From a checkpoint of a small contrastive audio-text model: encoder activation squared_relu.
Rows from block 4 of the audio encoder of a small contrastive audio-text model, named by matrix and row number. Rows with one number belong to one neuron. Each number is 128 + 32 x the weight over its row's rms, rounded and kept within 0 to 255. All counts start at 0.
After each neuron's rows are labels from the 100 clips, of 14848, where the neuron reaches its highest value: "top examples" is what is common among them; "lies over" is the class under the peak. Only what is clearly more common there than usual is listed. The data: melodies that start on their tonic, played by one synthesised instrument.
# fc1: MLP up (encoder.blocks.4.mlp.fc1.weight, 960x160), inputs 80-159
# fc2: MLP down (encoder.blocks.4.mlp.fc2.weight, 160x960, transposed), outputs 80-159

fc1.306 [144 109 159 139 137  81 144 121 140  89 149  86 171 136 172 132 114  76 130 161 111 142 128 127 110 129 170 113 144 147   0 122 103 198 126  99 136  89 148 124 106 138 155  84 118 144 158 186 145 122 117 110  55 162  96 100 175 121  71 107 120 113 141  71 125  92  90 135 203 163  92  94  97 103 141 117 100 180 171 139]
fc2.306 [153 137  74  99 129 125  92  99 122 105 146 102 111 173 192  94 124 102 151 131 143 107 100 133 138 143 138 184 155 131 196 139 114 162 126 127 161 186 109 150 124 120 222 111 139 106 121 149 100  73 131  77  92  74 148 119 158 132 141 131  94 116 142 114 114 162 129 129 125 172 120 143 129 121  96  96 203  71 164 134]
top examples: the note D; the note G; bell-like; pace: fast
lies over: D5

fc1.732 [148 118 149 104  99 190 116 128 111  84  80 134 124 179  92 144 112 157 134  80 151  85 125 163 113  86 165 129  75 130  95  82 181 145 128  78 110 139 190 106 116 100 152 115 130 107 133 168 154 121 142 155 159 147 135 123 139  63  89 144 104 106 160 102 117 102 135 170 121 159 133  93 174 128 127 128  99 163 109 122]
fc2.732 [148 136 133 170 137 130 178  86 143 102 104 161 118 112  88 116  57 148 151 119  68 139 125 180 166 122 127 104 130 113 136 135 118 160 148 107 186 100 156  66 212  76 152 166  73 150 130  83 165  95 156 119 183 116 227 114 172  95  99 141 105  88 139 103 129 124 109 123  94  98 188 161 215 145 116 105 136 104 110 111]
top examples: the note F#; bell-like; tonic: F#
lies over: F#5

fc1.729 [102 134 181 104 135 144  72 134 135 120 134 158  98  84 179 135 145 153 113 104 166 148 129 125  71 129 106 129 123 119  80 116 186 180 104 159  92 110 117 167 148 160 125 128  95  81  76  98 191  60  49 155 155 130 188 106  82 106 127 196 136 170 161  85 105 124  96 105 114 101 170 119 100 148 102 116 114 110 156 110]
fc2.729 [122 151 172 139 146 157 171 130 176 142  80 163 168 150 123 169  87 150 165 163  82 176 132 132 141 108 100 119 143 137 165 160  99 169 111 119  75 157 127 139 124  96 110 126  86 125 179 124 116 165 158 133 128 135 140  91 118 176 121  78  87 134 135  95 110  63  61 146 179 170 125 116  68  86 137 138 152 133 139 168]
top examples: thin (high-pass)
lies over: no note

fc1.661 [138 143 114 135  87 112  95 111 173  71 134 126 131 167  95  94  85 167 190 101 166 172 146 152 157 116 168  97 136 126 130  47 146 151 104 106 152 119 111  97 135 149 117 111 124 113 174  90  73 115 103 134 151 131 117 124  97 136 151 158 111 119 117 137 127 119 156 200 161 112 148 141 170  83  82 138 163  75 112 112]
fc2.661 [112 148 155 144 138 136 103 151 168 123 132 122 155 163 103 146 155  90 120 125  98 121 147 139 185 162  96 168 120  73 140 117  91 171 173 172 131 118  87 116 146 101 109 164 137 149 124 124 152  67 147  99 124 173  89 131 130 162 121  83 108 209 124 120  67 152 159 152 115 155 175  77  76 101 141 163  99  97 131 128]
top examples: the note F; organ-like; tonic: F
lies over: F3

fc1.284 [ 91 116 130 145 140 100  83 160 106  71 157  94 137 118 108 112 162 136 142  97 156 106 134 143 163  40 185 191 133 124 140 116 187 101  55  97 124 163 101 137  83 139 112 126  93 214 123 151 175 123 125  90 121  84 158  94 135 115  87 169 115 137  88 137 187 101  99 180 144 175 144 137  97 130 124 103 107 136 145 147]
fc2.284 [116 108 119 133 110 132  98 136  90  37 143 162  77 126 158 103  99 141  61 107 126 118 121 119  97 144  80 115 122 153  99  94 155 104 183  82 165 128  96 140 110  75  89 133 169  91 144 129  67 171 156 164 104  76  57 138 109  93  94 158 146 128 181 111 118 130  85  92 164 105 109 121 142 144 113 114 118 126  95 136]
top examples: the note G; the note D; tonic: G; oboe-like
lies over: G5

fc1.209 [ 69 110 111 100 127 165 176  61 125 172  90 142 180 153 101 128 106 100 167 178 142  17  87  98 129 222 154  50 207 154 162  99 141 142 130 113  97 142 170 104 135 101 105 177  27  85 129 177 123 131 138 137 124  89 129 113 108 109 127 136 130  89 161 162  97 137 128 140 157 119 134 136 118 167 145 105 105 137 112 120]
fc2.209 [113 105 121 158  93 126 101 139 120  97 179 106  82 158 130 141 127 114 198 105 125 120 160 117 101 145 121 124 100 125  97 191  80  91 120 134 138 138 137 121  70 157  79 113 101  80 114 240 162 102 135 151 124 106 128 146 107 164 127 122 132 151 111 109 168 153 101 122 135 141 122 162 101 114  84 115 157 102 112 106]
top examples: the note E; pace: fast; the note F#; the note A
lies over: E4

fc1.31 [103 167  89 187  90 202 201 104 160 112 121  92 145 134 115 144  98 109  80 163 173 162 127  86 100  92  94  99 125 128 153 122  51 113 157 116  78 124 127 148 152 103 137  57  90 129 159 119 165 199 188 100 112 104 121 103 137 140 100 163 138 136 113  76 176  84  87 117 154 171 125  46 139 120 167 156 109 125 123 109]
fc2.31 [134 121 119  75  65 128 165 106  88  42 130 177  78 127 106 129 136 111  55 135 181  91  84 120 189 182 166 106  97  84 125 169 124  71  84  86 123 120 123  88 125 129 126 114  91 127 160 104 134 174 191 118 138 102 116 111 198 132 114 150 136 112 109 118 103 177 146 116 150 112 130 170 164 101 101 103 101 115 143 122]
top examples: the note G; the note C; staccato; tonic: G
lies over: G3

fc1.755 [ 67 146 143  97 108 100 171 155 169 129 136 153 153 140 144 153 116 135 138 177  80 166 103 145 163 129 121 186 209 124 129 119 180 164 113 122  91 116 135 169  81 149 145 161 129 137 114 181  86 135 140 153  85 163  88 109 103 150 125 116 128 115 126 116 159 126  45 121 161 176 102 115 159 132 149  88  99  31 107 117]
fc2.755 [ 88 104 131 136 141 117 147 153 141 128  91 176  91 145 115 131 149 149 149  96 110  82 122  82 149 126  96  97 154  98  90 101  95 126 138 122 164  84  88 146  83  82  62 142 105 132 144 150  91 144 129 133 154  86 133 156 175 108 166 118 116  54 145 123 101 143 159 119 147 118 102 128 108 179 165 179  64 231  65 124]
top examples: the note C#; the note G#; tonic: C#
lies over: C#4

fc1.457 [191 158 162  69 144 143 164  75 195 103 128  92 170 132 123 170 116  99 181 126 130 218 167  77 148 136  90 111  97 140 104 141 109 139 146 107 148  48 128  88  89 151 153 125 134 102 117 103 167 159  85 101 176 126 145  94 142 175 145 123 129 122  86  84 128  81 149 155 170 119 107 104 105 105 174  98 100 166 146 104]
fc2.457 [134 154 153 195  80 136 163 118 146 129 146  61 135 126 128  95  90 113 153  92 121 104  85 112 143 108 114 112 136 151 107 168 113 127 110  70  98 138 118 183 169 147 142 139 116  52 120  56 152 137  89 143  81 105 145 144 159 112 135  87 112 118 156 111 154 154 125 139 121 140 113  87 152  71 110 135 138 104  85  83]
top examples: the note F#; the note C#; square lead
lies over: F#3

fc1.666 [150 171 122 114 105  50  89 122 137  98 158 131  86 125  75 110 115  89 136 184 137 102 112  93  86 127 137 178 164 157 141 161 102 128 150  94  88 143 144 131 130 151 125 148 161 121 117 150  95 179 117  83 150 121 131  95 152 110 134  66 130 131 142 134 141 115 174 128 165 162  84  74 129 168 243 140 140 191 108 150]
fc2.666 [122 194 109 100 134 115 183 109 140 158 103 145 115 124 120 139  86  77 102 154 192 135 126 102 105 101 166 149  73 123 104 150  92 111 214  79 147 153 138  80 175  92 120 123 112 174 115 132 136 115  81 147 184 142 108  64 147 105 133  98 128 141 110 145 123  84 158 137  81 173 100 165  99 122 162 116 147 126 131 153]
top examples: bell-like; tonic: E
lies over: D#4; E4

fc1.190 [117 127 123 175 129 137  85  86 134 120 189 129 133 118 109 131 119 111 131 131 100 115 143 160 139 124  93  71 101 102  90 142 125 118 151  77 156 140 148  85 191 133 133 155 101 144 177 120 131 113  57  91 138 108 110 132 114 179 121 103  93 175 128 114  98 111 141 111 104 117 123 181 136 180 161  93  69 123 101 132]
fc2.190 [163 117 132 137 158 115 117  86 129  98 141  80 166 121  86 115  87 117 133  98 139  75  92 106 160 171 129 132 143  78 146 175 107 140 144  85 141 114 125  97  65 148 127 165 133 156 159 107  87  72 190 141 167  88 119 146 107 131 124 108  95  98  61 159 165 136  78 139 170 152 160  86  66 122  55 132 167  99 131 122]
top examples: thin (high-pass); bass guitar-like
lies over: no note

fc1.337 [120 171 132 125 145 124 148  74 160 124 143 122 107 164  69 117 142 135  87 116 118 111 169 132  80 184 178  86 164  76 111 166 146 215 148 140  81 105 143 130 123 134 175 138 108 106 168 116 134 137 137  85 179 143 146  64 126 130  74 113 118 129 145 151  85 161 149 119 118 115  80 121 126 180 147 153 134 136  65 123]
fc2.337 [ 89 120 111 108 137 150 128 112 141  90  98 145 145 134 151 147 113 114  70  99  54 157  97 101 127  84 118 135 141 152 128 213 117  98 158 148  70 134 158 109 160 122 165 172  96 113 132 162 111 134 119 178  72 119 118  46 149 144 135  92 116 140 201  99 151 100  87 116 144 146 111  46 168 141 117 125 175 145 144 119]
top examples: the note D
lies over: no note

fc1.605 [117 149 116 181 138 138  67  68  99 130 132 127 181  78 108 118 102 122 109 161 135 122 168 185 201 162 118 180  89 122 130 139 154  97 115 115 146  62 109 105 176 136 167  66 118  75  91 175 143  94 130 122  99 149  59 118 136 101 104 118 115 103  97 172 181 116 118 103  72 186 102 135 152 152 148 104  97 137 136  99]
fc2.605 [126 112 154  86  77 132 148 122 144  76 102 157 154 103  85  77 129 155 181 148  64  98  95 135  87 156 106 140 127 105 130 109 167 110 169 154  66  91 139  79  58 115  89 168 145 118 156 138  96  69 120 161 128 102  71 108  96 128 142 144 138 139 136 107 102 150 114  81 105 118 122 193 147 108 109 169 134 161 113 123]
top examples: the note B
lies over: B5

fc1.381 [ 82  99 151 145 153 142 131 128 109 161 170  73 180 111  96 122  76  82 165  96  77 150 104 115  69  86 138 101 124 168 127 124 109  98 155 155 156 125 134 112 111 201 147 105 146 108 107  54  93  89  79 138 114 125 113 133 155 106 122 176 117 239 129  83  96 132 136 140 119 165 174 119  98 136 150 146  91 165 114 131]
fc2.381 [142 121 171 103 161  95 126 127 134 139 149 151  93 144 136 126 166 115 112 123 125  71 171 145 133 103 127 146 150 179 143 140  62 133 142 110 127  84  73 169 126 107 141  91 138 116 184 147 149 151 126 121 143 119 102  89 106 127 107 150 125  67 145 146 135 163 142 107 155 113 141 142  69 126  88 147 153 127 123 132]
top examples: thin (high-pass)
lies over: G2

fc1.244 [156 161 135 119 128 117 131  58 133 140  82 164 172 146 132 184 137  96 115 119  62 150 134 106 151 155 107 128 110  91 111  67 128 148 135 145 115 122 134 111 118 135 151 117  88 144 134 140  93 158  89 136 141 181 118 106 145 123 190 155 110  71 139 122 168  83 103 125  80 135 114 127 108 136 119 132 146  54 107 125]
fc2.244 [124 185  77 147 147  57 146 126 248 108 142  88 120 104  81 135  90 151 129  73 152 127 164 120  87 100  88  88 156  95 146 148  80 194 146 136 152  53 147 100 117 166 141 117 169 125  81 188 130  96  82 138 117 132 114  80 145 158 156 139 112 119 136 162 125  91 100  90 139 149 144 156 113 126  97 106 144  81 175 107]
top examples: thin (high-pass)
lies over: G#3

fc1.445 [133 133  92  65 141 128 112 131 103 132  66  75  73 116 111  52 124 128 139 108 140 155 116 121 114 149 110 167 106 119 137 111 173 137 119 169 168 163 186 114 139 166 137 152 153  94 184 106 103 105 110  88 102 158 157 177  78 118 157 128 203 124 137 157  93 120 113 113 130 126 123  97 171 106  99 114  86  88 141 134]
fc2.445 [116 117 146 205 101 101 185 146 117 109  92  84 107 134 125 235 150 107 118 152 114 167 135 156 155 170 113 135 116  75 170 125 131  97 121 132 125 116 104 189 123 105 146 148 155 186 133 124 134  72 102 124 119 144 141 152 149 116 111 153 133 175 128 108  95 110  78 119  90 107 115 150 136  52 192 126 143 108 137 112]
top examples: the note F; bell-like; the note C; tonic: F
lies over: F5

fc1.364 [139 129 154  95 102  64 158 204 181  64 144 105 114 166  90  33 133 109 203 177 187 134 109 102 180 132  99 172 142 171 137 134  91 126  80 129 167  78 128 120 135 103 133 126 151 116 150 114 143 137 116 151  77  96 133 117 103 133 181 160 115  75  89 151 172 173 174 160 186  92 167 135 169  99 111 115 151 139 137  68]
fc2.364 [ 94  96  85 150 204 121 130 133 132  91 116 139 106 131 111 201  90 100  98 117 126 133 185 115 112 179 145 130 177 100 102 141  81 102  63 126  81 185 143 168  69 108 151 230 145 128 139 142  94 104  80 111  87 148 151  91  82 141 115 142 128 134 163 174  94 119  85 127 179 170 136 173 103 179 110 119  71 103 168  86]
top examples: the note F; bell-like; tonic: F
lies over: F4

fc1.534 [191 119 142 120 130 145 131 147 221 119 140  72 171 175 124 131 128 115 172 120 133  75 136 158 130 144 157 141 130  21  65 140 138  80 143 158 161 158 112 145  83 121 166 133  92 115 153 156 107 159  98  72 111 161 147  74 139 109  92 168 124 103 144 134 120 101 122 124  99 158 118  69 107 173  96  99  82 129  85 140]
fc2.534 [134 121 103  95 133  55 187 114 117 116 131 115 148 166 122  81 165 181 149 141  94  66 140 184 143 110  95  90 140 147 126 126 128  82  92 111 150 155 133 197 191 123 149  90  98 164 109 120 112  82 108 105  74  94  90 132 127 124 135 100 143 129 156 123 179 120 148 136  70 101 114 144 162 135 113 133 110 109 140  82]
top examples: the note C#
lies over: C#5

fc1.297 [192 126  93 137  73 170 180  58 167 125 123 143 127 160 141 100 117 133 135 153 148 146 164 102 150 160 101  84 125  98 106 156 131 115 103 183  91 123 140 160 168 136 110 184 110 106 135 107 123 121 117  64 169 117 111 126 102 122  74 154 107 159 152 117 126 109 160 107  93 158 129 172 163 195 117 165 129 185 136 107]
fc2.297 [105 123 147 199 126 132 105 129 158 115  82 117 172 132  87 106 121 120  91  91  99 126 175  43 133 118 123 118 182 140 128 177 100 195 112 104  64 119 146 113 130 159 128 144  84 136 122 124 184 116 157 179 175 120 139 111 123 153  82 102  96 119 115  91 140 162 115  96  73 115 199 100 125 186  89 110 110  83 118 149]
top examples: thin (high-pass); bass guitar-like
lies over: no note

fc1.146 [163 169 138 116 129  56 129 151 164 173  46 190 179 136  61  99 156  81 163 142 184  76 114  75 107 109 117 172 163 121 104 166 144 164 123 106 155 125  94 170 137 122 128 100 141 110  82 118 141 123 130 133 121 171 173 138  87 129 140 143 106 171 176 106 150  75  92 154 168 139 121  85 172 147 156 131  99 113 122 148]
fc2.146 [ 69  81 157 193 185 117 122  98  90 167  98 238 116 168  70 149  92 158  94 152 142 110 124 118 151 141 133 189 150 128 120 159 102 115 129 111 147 121 103 159 116 141 157 175 180 129 179 125 130  77 107 121 125 123  89 186 120 157 115 124 136 116 222 128 157 142 132 102 157 116 124 120 167 152 128 161 118 117 149 115]
top examples: bell-like; the note F; tonic: F
lies over: F4

fc1.759 [ 67 166 133 106 115 145 161 136  88 175 158  97 174 168 183 160 121 116 153 144  63 119 144  58 114 188 148  37 180 136 128 144 109 114 113 144 139 123 118 109 118  86 136 198 178 136 142 130  74 111 122 160 118 140 106 151 104 103 101 146 114 184 125 117 130 114 173 115  96  90 140 196 169 106 144 135 131 147 155 134]
fc2.759 [ 84 138 129 144 204  94  79 150 114 117 124 118 141 110  89 128 159  96 120  78 137  79 141  95 118 125 110 126  74 138 141 130 115 131 126  83 109 135  84 127 131  77 186 102  79 139 120 129 184 158 181 154 153  69 110 180 153  79 104 163 148 118  75 119 134 179  99 146 158 154 163 100  87  66 116 116 114  62 155 130]
top examples: thin (high-pass); harpsichord-like
lies over: no note

fc1.439 [116 210 108 156 165 101 111 111 162  68 134 162 187 130 118 118 168 136  88 101 144 136 120 121 167 122 131 146 176 133 114 108 145 187 128 220  83 167 126  74 150 139  96 151  99 106 146 150  93 112  97 145 130 132 139  65 108  92 118 118 128  98 139  91 172 128 115 133 100 134 124 169 128 102  88 142 130 102  97 114]
fc2.439 [114 130 128 138  97 200 150 161 134 134 196 125 141 129 106 159 104  82  84  84 117 179 144 117 141 152 142 140  83 132 137 121 152 144 135 159  63 124  96 156 140 138 132 114 158  99 148 112  97 143 156 201 136 131 143 168  85  81 128  88 151 133 133 162  95 122 112 129  44 110 154 114 123  57 130  88 166 156 137  92]
top examples: the note E; tonic: E; square lead
lies over: no note; E3

fc1.617 [135  86 127 118  87 130 177 151 155  61 135 169 146 186 106 110 128 133 154 128 141  87  88 126 121 107 148 133  85 187 135 129 124 142  88 111 155 134 181 179 109  37 138 111 120 156  93 147 136 104 152 148  91 169 106 134 136 160 118 104  85 155 129 136 115 142 129  85 161  85  97 197 136 115 142 122 100  70 112 106]
fc2.617 [165 106 166 133  97  82 120 132 174 106 105  37 105 148  82 139 133  85  89 147 100 149 128 135  95  92 129 129  93 202 149 183 130 127 132 115 171 113  90 101  95 110  81  86 136  95 159 101 105 123 118  88 137 143 142 130 123 151 113 123  92 114 179 143  71  73 113 169 110 143 145 175 179 142 178  96  60 150 115 111]
top examples: the note G; tonic: G; vibraphone-like
lies over: G4

fc1.288 [123 130 143  94 118 117  60 193 146 151  89  81 128 131  96 151 110 192  91 117 174  98 186 145 143  96  45  81 174 180  84 117 115 129 158 140 183 109 112 122 154 128 184 168  74 150 130 101 140  87 140 156 112 113 170 151  82 155 105  95 174 172 122 152 150 114 113 100 140 175 124 149 140 104 202 184 100 129 131  62]
fc2.288 [133 137 118  43 128  98 119 146  91 137 111 148  73 112 144  79 103 111 114 144 165 165  94 155 148 225 126 110 123 129 136 125 184 131 127 136 150  92 194 118  91 158 116 138 164 176  84 149  70 123 117 148  68 115 152 170 167 110 160 104 120  78 128 158 121 187 179 162 114 121 111 141 126 138 215  72 158  92  99 104]
top examples: the note B; pace: fast
lies over: B2

fc1.183 [146 118 116 129 109 146 126 119 108 128 193  56 150 106  95 161 101 106 159 119 108 155 130 172 151 182  80 112 153  88 156 148 138 130 101  79 114 150 113  86  86 103  56 109  85 109 169 131 134 151 145 180 109 109 129 142  83 140 116 151 121 153 113 145 174 128 117 103 104 119 205 157 151 112 101  95 115 148 141 186]
fc2.183 [108 146 140 131  51 108  37 117 100 118 123 139 119 164 100  97 127 113 125 175 110 115 111  85 138 132 139 163 113 153 170 109 140 132 127 182  90 117 148  97  92 151 116  92  92 143 124 115 171 115  97 155  80  83  98 164 184 161  98 169 135 150 110 108  84 126  71 125 161  99 103 104 101 182 132 126  68 102 118 163]
top examples: the note B; the note F#; pace: fast
lies over: B5

fc1.9 [165 128 102 126  94  91  79 179 136 143 131 140  77 148  57 121 158  61 112 126 121 128 120 131 136 160 149 148 136 123 150 180 176 154 109 156  53 128 178 196 127 148  94 141 124 143 144 123 143 166 134  83 136 139 120  89 144 112 150  75 132  79 132 115 145  97 134  60 129 164  81  82 178 123 233 127 173 107 139 142]
fc2.9 [109 247 147  79  92 123 137 118 123 189 139 131 147 106 118 113  93  95 111 179 118 132 131  99 148 119 169 126  82 112 111 160 102 130 171 175 135 148 112  84 162  35 150 142  94 218 101 148 124 122  80 100 157  84 142 100 143 131 108 142  82 124 128 108 146 118 124 102 100 149 101 129 150 110 146 151  97 147  95 144]
top examples: bell-like; the note D#; tonic: D#
lies over: D#4

fc1.176 [131 165 122 148 147 122 160 148 118 107 120 112 195 169 127 159 124 114  60 134 181 109 137 133 156 129 157 142 146 149 116 118 165 125  59 191 125 122 149 147 134 100 113 150 112 198 155 110 141  75 134 139 145  78 113  92 111  95 130 124  96 170 156 139 128 162 121 179 120 137  94  69 115 128  43  56 162 161 118 161]
fc2.176 [ 87 118 178 144  74 140 154  64 102  89  91 150 143 151 167 123 144 148  94 102 133 118 155  52 153 149 136 118 137 125 125 134 177 127 138 154 180 145 183 117 146  60 123 188 123 120 127 124 116 132 129 117  79 111 166 146 126 119 105 167 120 120 189  93 125 107 111 148 145 124 136  96 172 146 133  90  87  94 135 124]
top examples: the note G; the note D; the note C
lies over: G5

fc1.402 [114 179 159 126 160  79  99 129 155 107 179 114  84 130 135  99 133 152 127 112 137 118  56 147  76 121 121 186 162 154 151 141 127 105 133 126 117 162 139 191  89 116 110 111 158 125 152 150 137 132 122  63 127 155 127  77 130 129 127  71 196 149 138 144 131  29 118  66 151 150  92 130 160  98 249 122 121 156 117 150]
fc2.402 [141 221 125  90 122 141 128 132 135 139 155 131 120 114  99 139 108 129 170 163 139 168 175 127 152  97 131 108  95 116 127 147  92 143 164 151 154 170 138  81 203 167 159  85 108 206 121 153 129 136  93 150 148 200 139  97 126 163 128 126  87  88 107  74  89 155 145 158 145 107 130 188 140 115 154  84 107 107  88 134]
top examples: bell-like; the note E; tonic: E
lies over: E4

fc1.78 [ 86 103 137 138 183 143 180 119 137 108 120 141 113 157 114 106  90 120 146 129 194  26  98 155 115 184 121  85 195 156 168  97  87 143 170 140 124 169 147  82 142 110 107 143  38 101 101 193 177 136 100 124 122  74 126  90 114 108 142 161 155  70 108 187  77 109 125 118 175  82 121 194 142 168 133 152 114 158 105 112]
fc2.78 [115 140  83 101 131 143 149 165 141 106 193 142 123 143  89 108 154  95 181 147 162 165 168 165 163 190  85 159 109 101  86 144 118  76 130 127 145 127 152 189 119 101 118 124 135  44 120 196 143  99  98 143 177 151  89 189 141 148  88 151 127 111  84 118 100 148  96 163 138  92 112 121 112 121  90 107 149 154  76 117]
top examples: the note E; the note A; pace: fast; tonic: A
lies over: E4

fc1.257 [107 121 112 115  73 140 132 110 124 132 101  31 145 131  65 142 104  80 152 141 184  99 129 138 155 105 123 142 201 143 102  84 153 114 132 123 190 157 149  95 103  71 114 115 132 134 130  88 149 161 142  91  80 179 185  91 171 137 127 180 119 159 139 142 135 119  43 169 134 160  95 150 114 111 128 163  52 160 106 175]
fc2.257 [128 125 140 114 100 193 158 118 111 126 142 133  76 193 117  83  98 105 116  99 123 118 136 119 104  46  85 119 128 140  79 102 148 159  97 111 130 113  94 134 143 136  91 154 112 140 126 114  73 103 134 126 108 189  95 159 143 165  99 185  89 124 130 151 172 139 163 122  48 124  90 137 115 165 115 141 139  99 142  44]
top examples: the note E; the note F#
lies over: E4; F#4

fc1.153 [157 133 139 178 127 113  86 121 114 137  98 132 114 128  95 149 132 126 191 133 141 178 143 123  96 126 127  93 174 186 223 167 134  86 132 101 140 110 112 108  84 130 112 101 165 122 100 159 126  62 158  60 151 128 147 158 168 169 123 111 142 139 111 138 204  88 121 176 135 135 199 135  69 103  98 142 154 124 143 158]
fc2.153 [132 118 173 110 190 123 128 117 130 123  77  88 123 109  90  97 140 167 112 118 144 159  54  67 109 164 143 137 133 111 198 150 163 102 146  82  71  83 105  74 118 180 163 137 141  90 106 128  85 213 108 147 161 158  49 116 134 135 168 139 140 111 130 109 124 145 123  45 174 104 147 140 118 116 194  83 129 150 172  81]
top examples: the note D; tonic: D; flute-like
lies over: D6

fc1.388 [119 110 119  32  85 132 149 103 164  79 119 137 152  79 129 120  91 164 166 135 111 155 119 100 154 116 151 125 149 210 110 154 130 123 124 138 165 162 148 151  62 124 183 142  99 179 154 114 141 112 166 135 118 107 155 131 183 124 147 173  49 156  99 115 130 111  86 105 136 184  64 146  95 133  75 172 106 138 132  92]
fc2.388 [134 109  83 168 133 115 128 119 139 101 131 113  99 156 119 190  61 134  99 122 129 130 148 163 147 133  94 138  80 152 107 185 139  88  68  88  99 136  68  76  91 133  65 146 150  75 163  96 138 116 105 154 137 157 166 110 114 154 152 115  82 146 151 178 119 184  88 122 125 186 112 147 153  98 134  91 117  97 144 151]
top examples: the note F#; tonic: F#; trumpet-like; instrument: oboe-like
lies over: F#4

fc1.316 [ 97 125 121 139 130 161 201 113 162 113 171 129 135 126  95 168 113 110 149 158  98 137 114 177 118 135 181 185 167 136 110 125 105 196 189 141  65 128 126 153 133 143 133 171 124 121 116 125 114 127 135 230 170 109  61 148  70 117 132  98 107  53 121 163 133 135  75 100 119 144 114 106 136 160 101  79  89  46  92 144]
fc2.316 [179 102 104  97 118 139 172 150 163 149 108 148 104 185 137  81 163  94 145  99  76  78 147  74 149 167 103 100 187  92 104 140 128  91 146 138 186 120 111  91 141 103 111 131 156 188  82 151  89 158 108 172 165 173 159  97 132 143 174 126 127  77 152 127  76 175 124 134 114 178  68 132  99 155 132 183  55 167 130  90]
top examples: the note C#; the note G#; pace: fast; tonic: C#
lies over: C#4

fc1.500 [ 96 126  78 121 161  97 112 177 182 163 151 166 171  98 138 114 133  42 194 123 128  84 117 149 182 130  97 155 191 127 127 111 116  98 108  74 104 146 106  83 143 177 157 154 108 162 155 144 131 206 114 145 114  99 134  90 104  94 115 161 127  89 106 118 137 148 109 179 150 135 202 111  87 138 130 145 144 124 103 112]
fc2.500 [138 138 117 171 139 140 163 139 127  81 133 148 103 125 156 158 115  91 124 100 157 153 145 156  93 126 117 139 160 118 111 114 111 124  46 159 107 149 135 195 100 100 123 128 155  77 152 133 131 134  98 171 111 135 161  87 158 151 116 131  93 184 113 116 107 167 102 176 205 105 167 158  97 183 174 131 140  79 115 110]
top examples: the note E; tonic: E
lies over: E4